Weights of a small multi-label audio tagger.
Model: 29.7M parameters, norm layernorm.
Data: 78125 training examples, 16.4 epochs.
Rows from block 3 of a small multi-label audio tagger, named by matrix and row number. Rows with one number belong to one neuron. Each number is 128 + 32 x the weight over its row's rms, rounded and kept within 0 to 255. All counts start at 0. Numbers have three digits each. After the name is the row's rms in percent of the matrix's.
After each neuron's rows are labels from the 100 clips, of 14976, where the neuron reaches its highest value: "loudest" is the band of the loudest frequency at the time of the peak. Only what is clearly more common there than usual is listed. The data: single English command words and digits, spoken by a formant synthesiser in many voices. In brackets: how many of the 100.
# fc1: second MLP up (model.blocks.3.mlp.fc1.weight, 1536x512), inputs 342-398
# fc2: second MLP down (model.blocks.3.mlp.fc2.weight, 512x1536, transposed), outputs 342-398

fc1.28 164:105100110103122104144161141118117171141128122135120113082125152153116169146214150155066187105169118152130108096130133118129117090162127109153134089118106126053149135157102
fc2.28 168:138106140147121092129147113151152159115172189084186102095029175104072102140145184200150136128120177219093132080135113108097151147090130127087130058088114116152135117134126
loudest: 1000 to 2000 Hz (45)

fc1.589 173:145106096137147140125175125131112112122094062089145132147143089084135092160092153135111160062106139103158080109142109083157074130136106116114060140155083101107153125183135
fc2.589 166:138154147204139123112132113102106113106067082177110130200146196146111086084088151154117139060111107120106083111114062102101163106139165165078106117132085133113169136199142
loudest: 500 to 1000 Hz (77)

fc1.256 169:154120179076141175129187128127111196171171186171084116080105131146157093132163152147116139100122089181119131108145143157110102115192178143133086097132073093047131143167159
fc2.256 158:165111146169132085144148130136173136170136173164130125144149120078103131097112134198122099062151135140051088162079182122112126120125196102127132118092096126177126106105099
loudest: 500 to 1000 Hz (62)

fc1.13 180:110079166098118124075108098138177148147122108123151103092091116139130105184152106063080158126162168128104092113075095122068110147184130144119128132091172155171161114162153
fc2.13 174:155130150102152115074130197107131092115129087147143089163115128041128128140170125122080149118145117153036110129144125120127078106116101150098169116142096103149160150150198
loudest: 250 to 500 Hz (40)

fc1.592 158:158104104144104134102154157129175120108171161132137125120156133073147139095041065142172135201125122129130149151141115129134081153116095132127179162138131142125134127128097
fc2.592 157:109115151111063088140111146106112152126159131136100150091116088079127131109181095074138079165141094105124119138123077113087149166142121137107141139106095109149146071130173
loudest: 250 to 500 Hz (41)

fc1.470 163:174136119128154183182118106160127167107169032138108099118078197122143129113163137103070200140121109108094117108117106102150184135098180121097125190163133117144108115188082
fc2.470 165:134145153097149117109113138112144098128113136164134102117083125120116120154170178140108183080083096131135135163087069104152117100120131126123182093060135207150122066163176
loudest: 250 to 500 Hz (51)

fc1.211 161:093154054107182079101154101137175124133175125134155057169102108126068107141108080127107164107107137150108092115149163162154123112140127110095045171176139075177186085190131
fc2.211 156:129137134144112119146130155141167155169096140149144185065126141167107168135080038172107115155048159096132138231061113130098145117125122119167143134093127115130109145146115
loudest: 1000 to 2000 Hz (46)

fc1.630 165:136097167060113171092093084093120134110106123119133161098180100121116127145135196113122153117090153142180121168160180184198144137138163206044073131111127140096150154152155
fc2.630 159:140094171184116152145132129095111176127120154190089075138136133082093101120104154132146124085110122086113118079094087149116160100106132170109125127137085150072184158138151
loudest: 500 to 1000 Hz (44); 250 to 500 Hz (44)

fc1.758 156:108108089132157076123102151103110098079200154137126113102107157159179095157146074124071145120138194119124107100145142153080151086107109134109031148118198046064154145100137
fc2.758 172:133164087135106093163126110125094185125093106081060113143131154117141100110154079149115105141166092103163150153093152138157183134132149163157123160147130108119156114115062
loudest: 500 to 1000 Hz (66)

fc1.692 129:137158079173136094140127067164095171139134131124112089143123109129117152110164192162105091058135167135157124074186082116160131143164125144119153076119137172148144142127127
fc2.692 128:162146122163110141162092136134086151133144107123092192119124088160128119144104143142122133155085085181134113179161201103155138139060118127136089120139141154162113100157147
loudest: 1000 to 2000 Hz (30)

fc1.742 166:091210135089120135132160179078109155116086116126091131055129088162118151094146150159094165126111108146127114123100095096081097109131177118108118141123128172144095188156058
fc2.742 160:091114046070159110133110127157147118100142142177128095092131160131128122160124079087153146110130093107194112137100161145086162087109123132096196122074144152147159051098067
loudest: 1000 to 2000 Hz (26)

fc1.86 146:119089167117150096136087155172118193169100081159150138162134087129115162156228098110139082061107095194140103172125163184096093202097181163097106128113077099071043112116140
fc2.86 156:092134113175123103133122096153152134072130127078096187144185087153138126104125078171177078098081128143137100185126066162139104153117116139098103124105175174125079132116154
loudest: 250 to 500 Hz (45)

fc1.31 151:101091107078147089154163187135087091131118050172081140131133131195099128159088103092124098144141203113177139126096142121117101108150135113163085108169223138155148132105132
fc2.31 152:128116093127149111088128085154144150132130148152093113071139145053060106103132158147114166136183091131081145148111110077176120150097169111122104086115101139169116136129131
loudest: 500 to 1000 Hz (84)

fc1.452 140:086112157134110174133165120088079123110153149123110112118157111070142168132142119151129136068129149109153123183104130140105146111105151132097100097080167194191124122114177
fc2.452 138:114116105116133150183095126194165118165188133130113072098138081107127087117216138106135095061122123084118121131118123161162118125090181143110102113173128125120160144102137
loudest: 1000 to 2000 Hz (46)

fc1.328 147:151151073123153162112133168159102161131137146100149115128171119113119142178161152118118135165085141117133197098130099145179116162096072112091115180135176143176150159128102
fc2.328 136:169135159116121163126067110129161077130127105126086152131093145124159121085121116121117130148107135102122195162184152072093177109139129176086149110102185155173185172078128
loudest: 1000 to 2000 Hz (54)

fc1.283 151:131138108124094191155126191129093155160136138141073173112138110175078152182120153182145098121180079098143124118162136139071146136159143182058113130101051176150177117112141
fc2.283 154:106150165133132145094126110127101144108112088184143084183172069107162087115165145172134157151178108143093095145121098172103147094123171124100081079069118137104095170085162
loudest: 500 to 1000 Hz (82)

fc1.650 185:127163120175089136132112082149076083075133088138132166040128174145140145156184165144158191100178149119125151191137148130172111110150115103121079121085107126148119110133119
fc2.650 182:117123145176057092142171135146140121101195156057126083127131157202115081160112125092092054124131121092107113163086155165141139092101094095135102132099135111096163177091145
loudest: 1000 to 2000 Hz (39)

fc1.224 163:138115237141067174151221173137146111113143139211113145136092145147090170115161118152105118102062121087067165155145109128138151134121087069073115151137152093159148089131109
fc2.224 162:140125147167157146108131138115116153115094112124121199151125109145132149126114093178157124122133107123143139187113143115134111129067142154102138080103198097115116117102171
loudest: 4000 to 8000 Hz (63)

fc1.613 158:124187120142115117145113060138133096156128141106152132141121150115221127133137180145106094101172120144181102091141144152064112142143172107111099120131090171160097118134098
fc2.613 163:159155166095129146198063114114180175163140126052086079131164179183127149111130161200065145096128122123174071203150103191081129120100102119153194119084126148173099124092174
loudest: 1000 to 2000 Hz (40)

fc1.406 108:092139184103103200088152117141081118115111154134132137102159134151136208074190101105126161080139137139116128141160168136165134136100108094171093180143134129158103108176127
fc2.406 104:085076139188061146090119154143122152092186172183109152119148186155132097126151114157054101126161116100114173113120128189095072175113165143129121138146101126108163110128150
loudest: 1000 to 2000 Hz (31)

fc1.709 152:095150182136091197099125126150124141066145108102103148144143110098159113148152133116129129177135161144120163175143152146115065100091106116173155146132164100034190161140074
fc2.709 167:088159072108089058130146152141117112175134132097157101144104123169120102114128121092122160176121110104158149146126128134130108114074091083071082122153133125118163105057127
loudest: 250 to 500 Hz (62)

fc1.486 145:092104163144147148161162153136101174077108130092147116122113123140105144156129156165119144049129069153124191148174136169149104142145116110100143147114117079115119145086167
fc2.486 149:141126121166023131127093098143097143156090106131110145081135132154147108141087146152151121117117115108072141112063132170164117158090073110113134163096077140122147137168101
loudest: 250 to 500 Hz (38)

fc1.399 151:098122110108130154181124177168075150159135132085135145122158074136127141081203148142068111099080160163111128139116136151165121157170132081215141197156117111091128130055133
fc2.399 153:131138098169158039123143100089169117095078081153103088182116075182116119103139144126123141151149167108101133162114138129135057161152135096148148142123123110142137163118111
loudest: 1000 to 2000 Hz (33)

fc1.716 151:102098100109138181107134104123098129123097146167089110114146076180134147098145165127059143073095153142124121063155130192178117204107125170107122096189123140070123092100156
fc2.716 146:140093131146091167108089140157124189121129129117072176119108139082093119131117109163161101134090114145150133146082078153161097154101153159146164076150132170138123177153158
loudest: 500 to 1000 Hz (56)

fc1.67 156:208150067137141126102091109140118116124117174202184095148081137089198095069132121179103117132132138092142126124152170110111142143118090118191140171117092137116078104091075
fc2.67 160:156156134163099128210074154149149110143125156095110120074175118172091152152137111133122109144182094097092118197165115146123161157132119171128221085141103151170102129101101
loudest: 250 to 500 Hz (40)

fc1.235 160:106117112116133096144141122156115127109137114103132119108141066082126115114093146104104156181153162152098084111108093095178168177154150177179131125130107097153138108100117
fc2.235 150:138109131184101154115158095142133137162094158077111116166123101102080113122144115155121104133169107085131132155131156158131110140130113150141122143123112154164109084146129
loudest: 250 to 500 Hz (41)

fc1.565 135:122155083153162170135159183191088110119123099128100083111177157129097176127124146179078088113166169118181106163085098129143087109101155122107107131137140143095127096088114
fc2.565 144:095178106108107147135145179086118119157071103118138217162086186119148145150108140114134108129121186087086060083154135150120168096147164128139109091135126098105107177146165
loudest: 500 to 1000 Hz (51)

fc1.554 139:110080134129132067136125124118093110135126124133165146119112096138115146165092171152062114137129163109133126112125121176143125159200096128081152149175047120145106099159103
fc2.554 162:143111150181087183116135130112203184087156089052126118108161103107109127088076139132125145137164128161160174124131158102130098134098084140191122154143143130037116147116133
loudest: 4000 to 8000 Hz (94)

fc1.166 162:094095142148136138106202097093152086177137195082108107114222185104158109143071065125146118097127134152115151120166138088132105144130099150172114115142105107080065114121120
fc2.166 165:201199173132078137124139155147115132141120122104085063143080137109122112125162171125085129117157106142135161128109170134161147041085134100101145091147122157137176121119175
loudest: 4000 to 8000 Hz (58)

fc1.381 170:124072125187047146121104105090123123151132130118086161114126134110176133115082150156134141101099129090187100134162154104100120134106102156112128118093063167062097138156133
fc2.381 167:133133204116085156091062135119143091114142145080104077081132088135131100112102116155141111124155112124175199225196108138130153115098116166080160131082166131140101163143074
loudest: 500 to 1000 Hz (46)

fc1.541 184:096113143174101122107185122183121111132145099140114108143102113134106148056141125168133110181075134133115112157172127186137127069142129101147088070183096117141176126192123
fc2.541 180:121114089087082123107099173083124118119082126111076116092161144144145082106189124124133058075062145127178096140149146164125100182095147133130174134123129114174193078103108
loudest: 4000 to 8000 Hz (38)

fc1.337 170:152147146129120133129167122115117138163128111148137120187091095169160180171182198155101108091140186086150159095131169129134173145197107120148181121158175058112075145105115
fc2.337 168:119146174144132097123079164160150127101135150162034139051108110107123159146130090149137114145165072121110157070129149136125196120060140106072153135141098132181108164111171
loudest: 250 to 500 Hz (66)

fc1.156 165:146140085087100108066107031120093105183167104156106102131116087154111108182085118150080077098152115134148171137140149185159162206127138213077085096144142108068157171182091
fc2.156 162:143132147194120195118142137090082097099144118162097134153082136088126121088061185146179138172151128085120125100166162097122110125104170169140139126130169088125166122126078
loudest: 4000 to 8000 Hz (44)

fc1.537 157:100167116123130116086130096131134157105096171126143121140163137104103168137089167110109156165143126149204106126072072105166141106071172035142158128131112125074156131161093
fc2.537 166:144137104121130177160101101131136123151116114119028133168104104172096107147130165162163100123099077146143201150074082146147081113155121203151138131114069132118100131126161
loudest: 250 to 500 Hz (57); 500 to 1000 Hz (36)

fc1.718 158:156161091131107117085181128105149138112104090130179098133144106161145070133138152142138099131140123129151187158078200164188113110152104153033102120108129121149150095148144
fc2.718 150:124166161120174174096130074120077159148098177187081122145166082094140135124166105173164178165140143122145116145087124139102135169124084135151137112190104153135112137103159
loudest: 500 to 1000 Hz (55)

fc1.169 172:066050150145060174153116107139174132141149156173106149084087163110171147051147090062167113112140109119110069164125125064114059109095160190172095103115124116157110136109064
fc2.169 173:083104174148114175103051108085178117125088128077102081122123115144141091120176101163090148135101093109153128155154167074090145160074108144100146072154169060133064132095141
loudest: 500 to 1000 Hz (58)

fc1.90 147:139152126084134118178054082155181126135108136125159148113122132095102132153061152117201129112138199127143152149154149117159152126118158156118178197154101125140140084110143
fc2.90 160:187113070217062108103103132063118079127100095121124129158153102124108142073146131109117112163109099093096103139097115179107061127134122114088132093122149160118069069141162
loudest: 250 to 500 Hz (62)

fc1.454 143:172066102101153139170182126116063129078139108091148097118110129111204101093124217117117123111118182197148219144115118106143107141126132091137098158135101142122186140127146
fc2.454 141:090120122137142132102138126110155126120078117099150152134124130137178175117111121058160083187132102127154098169089070116125151099108163069094062157127093142145177098113123
loudest: 500 to 1000 Hz (77)

fc1.573 156:074067114145117179129146127125156139117177133099105106060111100122103136138158172093081147182171124159137102143101148144140124097140141174100107110156173110150161137161111
fc2.573 170:146091150129117075152131071149123128112180168086114131082069189159117127142191176184172137117070121196157101145145126141105128154138196132091112090115110118130131141141105
loudest: 1000 to 2000 Hz (42); 500 to 1000 Hz (37)

fc1.351 149:134108049102105182162187105146126113145161160138170116156154090119125124112102118159143107115080146159110161072063132171089062145108125174124128110117149093180167133103064
fc2.351 140:118121112121152103116156087125181155079167109136088088115144164149126128108108137143081113140095159115119077133094187146203124065069118140109122145117138152107072092117184
loudest: 500 to 1000 Hz (49); 1000 to 2000 Hz (34)

fc1.583 161:163144163125156167084188112150096090126208098103090093101094072099135126118075124110140134112143103109150132068110131133094124115127086136195113136161101126044160127098192
fc2.583 156:187105106139099110089124117095109122124089205117142183105094127081080150151121105120052155142111157122178105124096142166105112122124153122175128091126123117107154124125132
loudest: 250 to 500 Hz (36)

fc1.354 162:144071160090119157086169113171182102125144140152134094195113177110138140055124131101100149147160191101115129056114068127191127146104113191179166144133106141165127076129107
fc2.354 162:162135152150100161115068155141153140169100176077109129123061088084150085072138128151131113138133140179163076163117114132122103143116125112123120135086061112068100126079107
loudest: 250 to 500 Hz (58)

fc1.253 172:108122164093067148073132131156158130119142115100131108107106134079117119084150136116136121150115085119100156110206169138131142141172120129118125124133154129075159071167130
fc2.253 174:167111180107093187095080152045116147224146170117126133127116142150135151134120078093172137122113148037138168120114157135111089115133103061107142111111156073138134095190144
loudest: 1000 to 2000 Hz (42); 500 to 1000 Hz (37)

fc1.535 153:132161171130083127170168107125129126106125142124166144119140100097188132111142119138196125052139166154126143150107096097144101140156156085120139125124136131104114144161146
fc2.535 150:134120155148087029163107130049184170161103122171141104095092150075156109130171088112128092134143109123129125160133100156092130180139103149065186094091076159109170098148148
loudest: 250 to 500 Hz (40)

fc1.295 148:121137091057133137091150144113111136131160202173087146176095085156055163173122179128165116192120095114118082124097132179188104143136145148155050065137125100127135071080152
fc2.295 141:130153121117101161102161091119189156122116126164083166126125144080071099118080086138161130149128093096134152142078130168149129164085133165159093132153113161197127180105160
loudest: 500 to 1000 Hz (84)

fc1.569 167:096113127100088172199145147165119205107202128157109072076081165118107158133199177138043144112153094117145103110113149131142181143146085149081164128143135100119152127147118
fc2.569 177:143098147123124071130171064139131119111187137131135139101099175199158166091177177197131121132082138208120095159096137153102139127175156155109149109084093159116133161108121
loudest: 1000 to 2000 Hz (45)

fc1.712 156:132119040081202136165214102098103232089149118162145180138145128110128126128165103110098130098129186084078132108105107107091161165167084129076139152130148142049128139222102
fc2.712 148:092146136185102165134133126128207153151154091093140162145105137108091133110106075154197148103136161120128176125075145143157102140110137091103156142188115136109105136152140
loudest: 250 to 500 Hz (55)

fc1.603 157:127170141104100109186075118120175129163115116118121133167129067102124133128142173111122047105107156147081083112095138108183122130141131135176122148146122073139148134101127
fc2.603 156:064124101221102080191117101150176167066166144086089168148141101122117143137124090144095124119103133108103138157124125155120084132163093131123131106086115084081165134082187
loudest: 250 to 500 Hz (46)

fc1.333 144:118093132166104146110123050095145113157075158104098130128175128159113139132110115190068165127149096151120169144129100150118164129152067163136114122133097113109108138173156
fc2.333 160:135112109158104185106130143064158139100185086110125092143179126118148117096095155126155097130108112168138147112147155100166101114115118084156134164139157102069132143107151
loudest: 4000 to 8000 Hz (96)

fc1.101 164:135195126160115124149136054129083121192162173073105195087086156118171143135108099133131077108087142171100116143125151087152112070193118131151150073173119108098137139158161
fc2.101 163:114153175128170168116107105135149180135134179088118168186121142132087118122123165159181157190111106120114179150087152158074156090127123129138151103090047096102100124078154
loudest: 250 to 500 Hz (55)

fc1.178 162:130128143079090180098117170118137196173154116115131111150116101107125123085107119114176131128111096143135144125179217104115174173143102095151161108100167165115183047166098
fc2.178 162:133139160134107147148131139061089158167159140136145075122118147124126109130165054137153115126123093058104164184114140125131093122107123090149145082113146092118155135187071
loudest: 1000 to 2000 Hz (43); 500 to 1000 Hz (39)

fc1.32 144:160122089087151106072138154141148158143156134179061089171130149126159045188106127090109131154165171172123115116113150141135131205135125114061127221136130141123125074128180
fc2.32 141:199133158136179103089067144170205090165112128134132128112116116107135196152084171086097092154103119081103168167120121173115136118153127118077095074128086154112134113115059
loudest: 500 to 1000 Hz (66)

fc1.363 163:104113081126070119141142105128132114083152110119087129110101147117076102144140124123083129128162230085158173144122128141102121154165102187078194149161147147101153171160113
fc2.363 157:174120173105138130110082151110182109144165151143139167166100116175127102110089129089162154123137116147158101123158128107110115178162081086095171154170151129155094158114104
loudest: 250 to 500 Hz (39)

fc1.221 167:156140102131126109132173084098137132201124118150136117152122196123082147138157143098151154130124125138176135111114130131108133087126137110173164100146149049109157128123097
fc2.221 170:162144088065124079132117078154137146129173100120098171114120131124152127100110158134160122129078085186153125153088166103137159154142108143156128079190097184124149070151122
loudest: 250 to 500 Hz (57)

fc1.375 164:135136087111147124152153094088122094131183157070095119139138077125130116089207111139099117203120230082107103089108120137178083089154166165099124155130116153111141088141170
fc2.375 164:127152139190101081102101148115177131120172149121101157090105219164087105138134175135115119075128107172190097152175087133124137119100095148118141146076173086130171121123179
loudest: 500 to 1000 Hz (46); 1000 to 2000 Hz (34)

fc1.495 151:138125166189101119110066106176106073116150130150129176109133121110138179069079142142161153101164166172153138152098144153185102118155175078119132134120104143150101151155126
fc2.495 159:163143189085156062170117141120150194108116124110061104110172190133143136168072172139095153063091098165133138116186087161129171135112119133078126134139104098141060136109140
loudest: 1000 to 2000 Hz (29)

fc1.582 149:104131102119177101143090093095050191088094168060103137091112126102107041141151132151141097137127189201155165153094187096142114134090098146144043123136073086124126113170181
fc2.582 153:140134118138122125082155155096179121126179102117122110143109092174058193100144146140108117143146082132167135158081156147154131103157105058189076102071147170092132140129161
loudest: 250 to 500 Hz (44)

fc1.632 162:123137076134115094067140153172140124141080113137084166197141106081131134138104130190157168068146139115164117112120170168093096135149211132142152124178174148118121092135163
fc2.632 165:198174130112096099159119149084153171119125103137119104043103120132125091120082182170113175104179088077130085068137137140100130123136140135169155186119095140154110122132176
loudest: 500 to 1000 Hz (69)

fc1.259 162:168061110131095148102121115128155107102114140115086087145162123156103182133128099120103119102096183111133147151074141150135138089147114134061088133118036101093133170093168
fc2.259 157:102138145167099158104153113138081212144164134147152167130107106090156112131187167176138128133123096157091094109127111192179151107120133133082133177147078097083139141114135
loudest: 250 to 500 Hz (37)

fc1.309 130:113189161107080156165152119171117105088123119175171141173140163016166113105117141140075116180146162103182143080153152104130095150136099113122148139120124065082161134159105
fc2.309 156:134110168158122104089171215047170136169161086115135121132084119121105151096105127135132126080121130142134176157063153138154075058085137152192104149120116091098171164079123
loudest: 500 to 1000 Hz (60); 1000 to 2000 Hz (28)

fc1.467 164:121104181128093163134170177118107182157103109145142118108122071110184164100160172117141061113114214147128180184141133153092143123159107211166136129124101096099154134156137
fc2.467 163:070085093110147143121152135192138136138107103128151131147111147116138116120164087110146166161105134158114127164137123138125141079125085157110078119068105148098121178113101
loudest: 4000 to 8000 Hz (34)

fc1.118 191:107082088124085125160120088153108158141131095087128127110134107134112156097164126111098019142118092137135067139113116134088146167131122117110096111137145102172128128140136
fc2.118 169:097121170099173146135135165134101172136160080131074145124100097106142136110194099123113043163085114091124088151109122178120153153108153128149155153133130134124144151114078
loudest: 4000 to 8000 Hz (38)

fc1.353 162:160112132135174129115145143154150082149138182070165104115096146123141167121154094077143165120157083116079124164132110109110184193076099193139145172119119096087092140160152
fc2.353 169:114156157117147146112120108121127125115122202099085187175109140155144094076122118122130112107135164147166169120156144106171056103130088152119116081096156131091116096148084
loudest: 250 to 500 Hz (39)

fc1.413 150:165150148132050168163149138129111093108127182090109131112150072060160101114165108127189134102144105166120164133117107123159107119149106068090113156097131118162101097143108
fc2.413 154:116138128139114110114099150173220128090129099114155126108126138115102126127063149088089067103132126102114100184144086147108184142183098114149134158089110174180105064068139
loudest: 4000 to 8000 Hz (61)

fc1.236 161:105088141115072081141102097126095192067146106086152084116112111122150152142188171064126117042129167143138108142145124148123116123139116136101100142130052130102121152124148
fc2.236 161:162130175202144115104096101116156132146132126110137147183092176184133109121192126123151123098082117146145115123069084131125160157068112135098091082091094140116115181171139
loudest: 500 to 1000 Hz (45); 250 to 500 Hz (39)

fc1.281 150:133155137084103100095132112124174172129130151143148152129086125130194181140098125177067161132138180083165092133144091080091195075162207201090160132166100157146104144081136
fc2.281 150:196137152180086058118120093068144137103158130148114089163074180165154117141127116158060117116140088144085122069101130070134113115134144124069110155161098106131082155156146
loudest: 500 to 1000 Hz (55)

fc1.553 156:101106118150123120140188115094124118089163072139137124113107153136128159115135156041172111066166111110162090150134125156142078115090122136093080132110086144128107142147145
fc2.553 170:118110155173128087144107079091164134062181112103129177159118144167125124094163102115171132075153137122151097144100078107136160152107121161071090117068120105088049168151122
loudest: 250 to 500 Hz (45)

fc1.722 164:205117215136095161091149181168167128135093093124124124172154129108146122158095091185193110094105120102133119092169151136088163153130144157178080149184173099084092102104108
fc2.722 164:147104064071055123174135095121127154148118131148126087155105138099154129140111100171114112126100050107129176182072085117099155135123133103065129098133087109122158106096134
loudest: 250 to 500 Hz (67)

fc1.714 161:138121195174123168161185151155181100171125153069121102126096111128104127126124116137186106171156133150155129107122061120164114167136118016121127163161093125174102064172090
fc2.714 164:062116154110064093143061194148060116142116095097131122031147170074158147124113077104138073132119109044170087203181061098094109136125102089140209131114124085182142119124100
loudest: 4000 to 8000 Hz (81)

fc1.724 147:175075128070114130140120146125126166152181125197138089064122102149134139145143152098090128117118114106126153094155178135143129145144091091085120135139152131143124187141129
fc2.724 157:135094147111131111110125094116139163116178161117118152067090141158105092133108185195152142149094109180107100152105123123144126081120134125100127072070146143149155120055098
loudest: 1000 to 2000 Hz (50)

fc1.120 170:124128123107103177184115117093190100173175205183066094171113124128102124147099112124099156136192124142087110077127139178134085089121134163119093121121118105072089078156129
fc2.120 174:101149114118116135148171112096150166151203165141097091182106122126137114140084100098163114124098123122187080144069104150183157112119139071108121102104114116063121216126159
loudest: 250 to 500 Hz (42)

fc1.480 161:151140119118171142165128113147085087096167163108158115156093118150098153195087149131159033124169180165151149165086100116131186160149113110082225085148142123109072156183109
fc2.480 169:106172169182126110113149136111126144111152135110130124138160135076087089133098137159104128164138122096151096102126143132092109118126118127122126116065103112159084139125149
loudest: 250 to 500 Hz (50)

fc1.269 152:145131193077133133140147139114100153105178130173141180145117171122130116094174102191159109151101144114143163167147162129084091103173124173116161094104111109120177152146131
fc2.269 141:153125117138124134141105117107094085127098142171143061176135113153134110069102124123106077182143095146156090126124130098116157119096123140103155092135115095143162136177112
loudest: 4000 to 8000 Hz (30)

fc1.608 165:152140120136088133089115133086174136147104108157064061174171160128139065166107179144149112132104102136106085178111108129105157178146138107126122113175113143146113088077113
fc2.608 165:168161108088103125128137080107139193136136138176083161119201181104164144164097116171001151142122131056125091146089071151113161193083108094083133088205159156106152112063135
loudest: 250 to 500 Hz (47)

fc1.25 147:122175111069107137147097128082123133143171142134126136148101145089131149122125152098155069097137192111117088107178141116086111098153094072088136123143118072124141137123107
fc2.25 165:145155115133139193090095096083125149206093145162167120186122186039122128146135130118148117167147120136167098051118137122144122112085128177091146101062092143113200139163166
loudest: 250 to 500 Hz (38)

fc1.631 126:154176111102132255165112185126089096111144118135127112131149111146107155126138196143125131105157165114130176115171136104073065106123115148169136122104142178124131067193079
fc2.631 116:124106082170126040120163023138161161166120128148135144155197118093099073159156075116100139124123153090109205108117129121109178112120162101158129129157159100079125097115087
loudest: 1000 to 2000 Hz (25)

fc1.547 175:116118131123097097184107165111173186152139152154156113064138152171108141132161156108130080191119178132092115140112174137187115137124126145163107125155114149043146120149090
fc2.547 187:116142135154159085127127172143106081077165131142124090106132107151061145143101180129074031102165129124149119105063184157110157082163107155137136105162114126061159137137164
loudest: 250 to 500 Hz (56)

fc1.513 165:082108096144114144130146129107148122116154132133102114077095153168067157128146130122043197139204106160124102147141120148138134091131118121072122123142168127106155147148160
fc2.513 168:095088129184081110143136103162169132122177176111117166121094133160090141118116164194128111100107130187139088100125124140150097132151166173115136073135125131136100111092077
loudest: 500 to 1000 Hz (41); 1000 to 2000 Hz (38)

fc1.438 161:100087187169104164118141098145207161114129132158104088168178109136126108111154144124132104125141105114044102113162121140140125179054167147077127159039108123101133150183108
fc2.438 165:160090170099120100071150099101164182191154131123080120135151102096120106143107161117136110091101195132161146157149115158075117066146119162060093074096123150136132145073134
loudest: 250 to 500 Hz (60)

fc1.427 148:139105091119065136074147154170120136134124172117120128151150122124102133179105143176142088121095190192145134150117122121120126140088122125148141143150145150118158072162135
fc2.427 152:135128129091130192141108110101124104117107138147163145195115118138187109160169142098137214144201113134016077166167153106159138133131184125105162184127154143135105110120121
loudest: 250 to 500 Hz (43)

fc1.416 176:172172124147088139165115105123137146141067153117127182112098193110140128119067096141138096092143122148147175158150168146137132096129155094164141117073095114094136114168092
fc2.416 169:162169186148104176128101104112123153138223083094138108205110137117043131095129130170160125099140107108142193142125194141166139099117113115112173064173103116125056120079149
loudest: 250 to 500 Hz (41)

fc1.149 179:115131081116176068133115146104112167091120095129132144115110167170167125203152134127172134137103157109149100058095130083142153121094118151151053178073106103093157136146104
fc2.149 180:087146069165065121147093145092111130193060167177121120106095203118111116133143130150099110120179176096160091142048111126110148143121132138102128146132157110099127118129083
loudest: 4000 to 8000 Hz (74)

fc1.126 162:100065104094097196144149129126102144133195144128098115120121117137127114189205192132059187119189105147106063145110151138125134137106109113102143149148125100134169154160140
fc2.126 172:162106139153121069172131076153116133087170134125148102100097136160119165120166173201126147090093170185126122109144124133141128145151144171117168115098118144149122143073079
loudest: 1000 to 2000 Hz (42); 500 to 1000 Hz (35)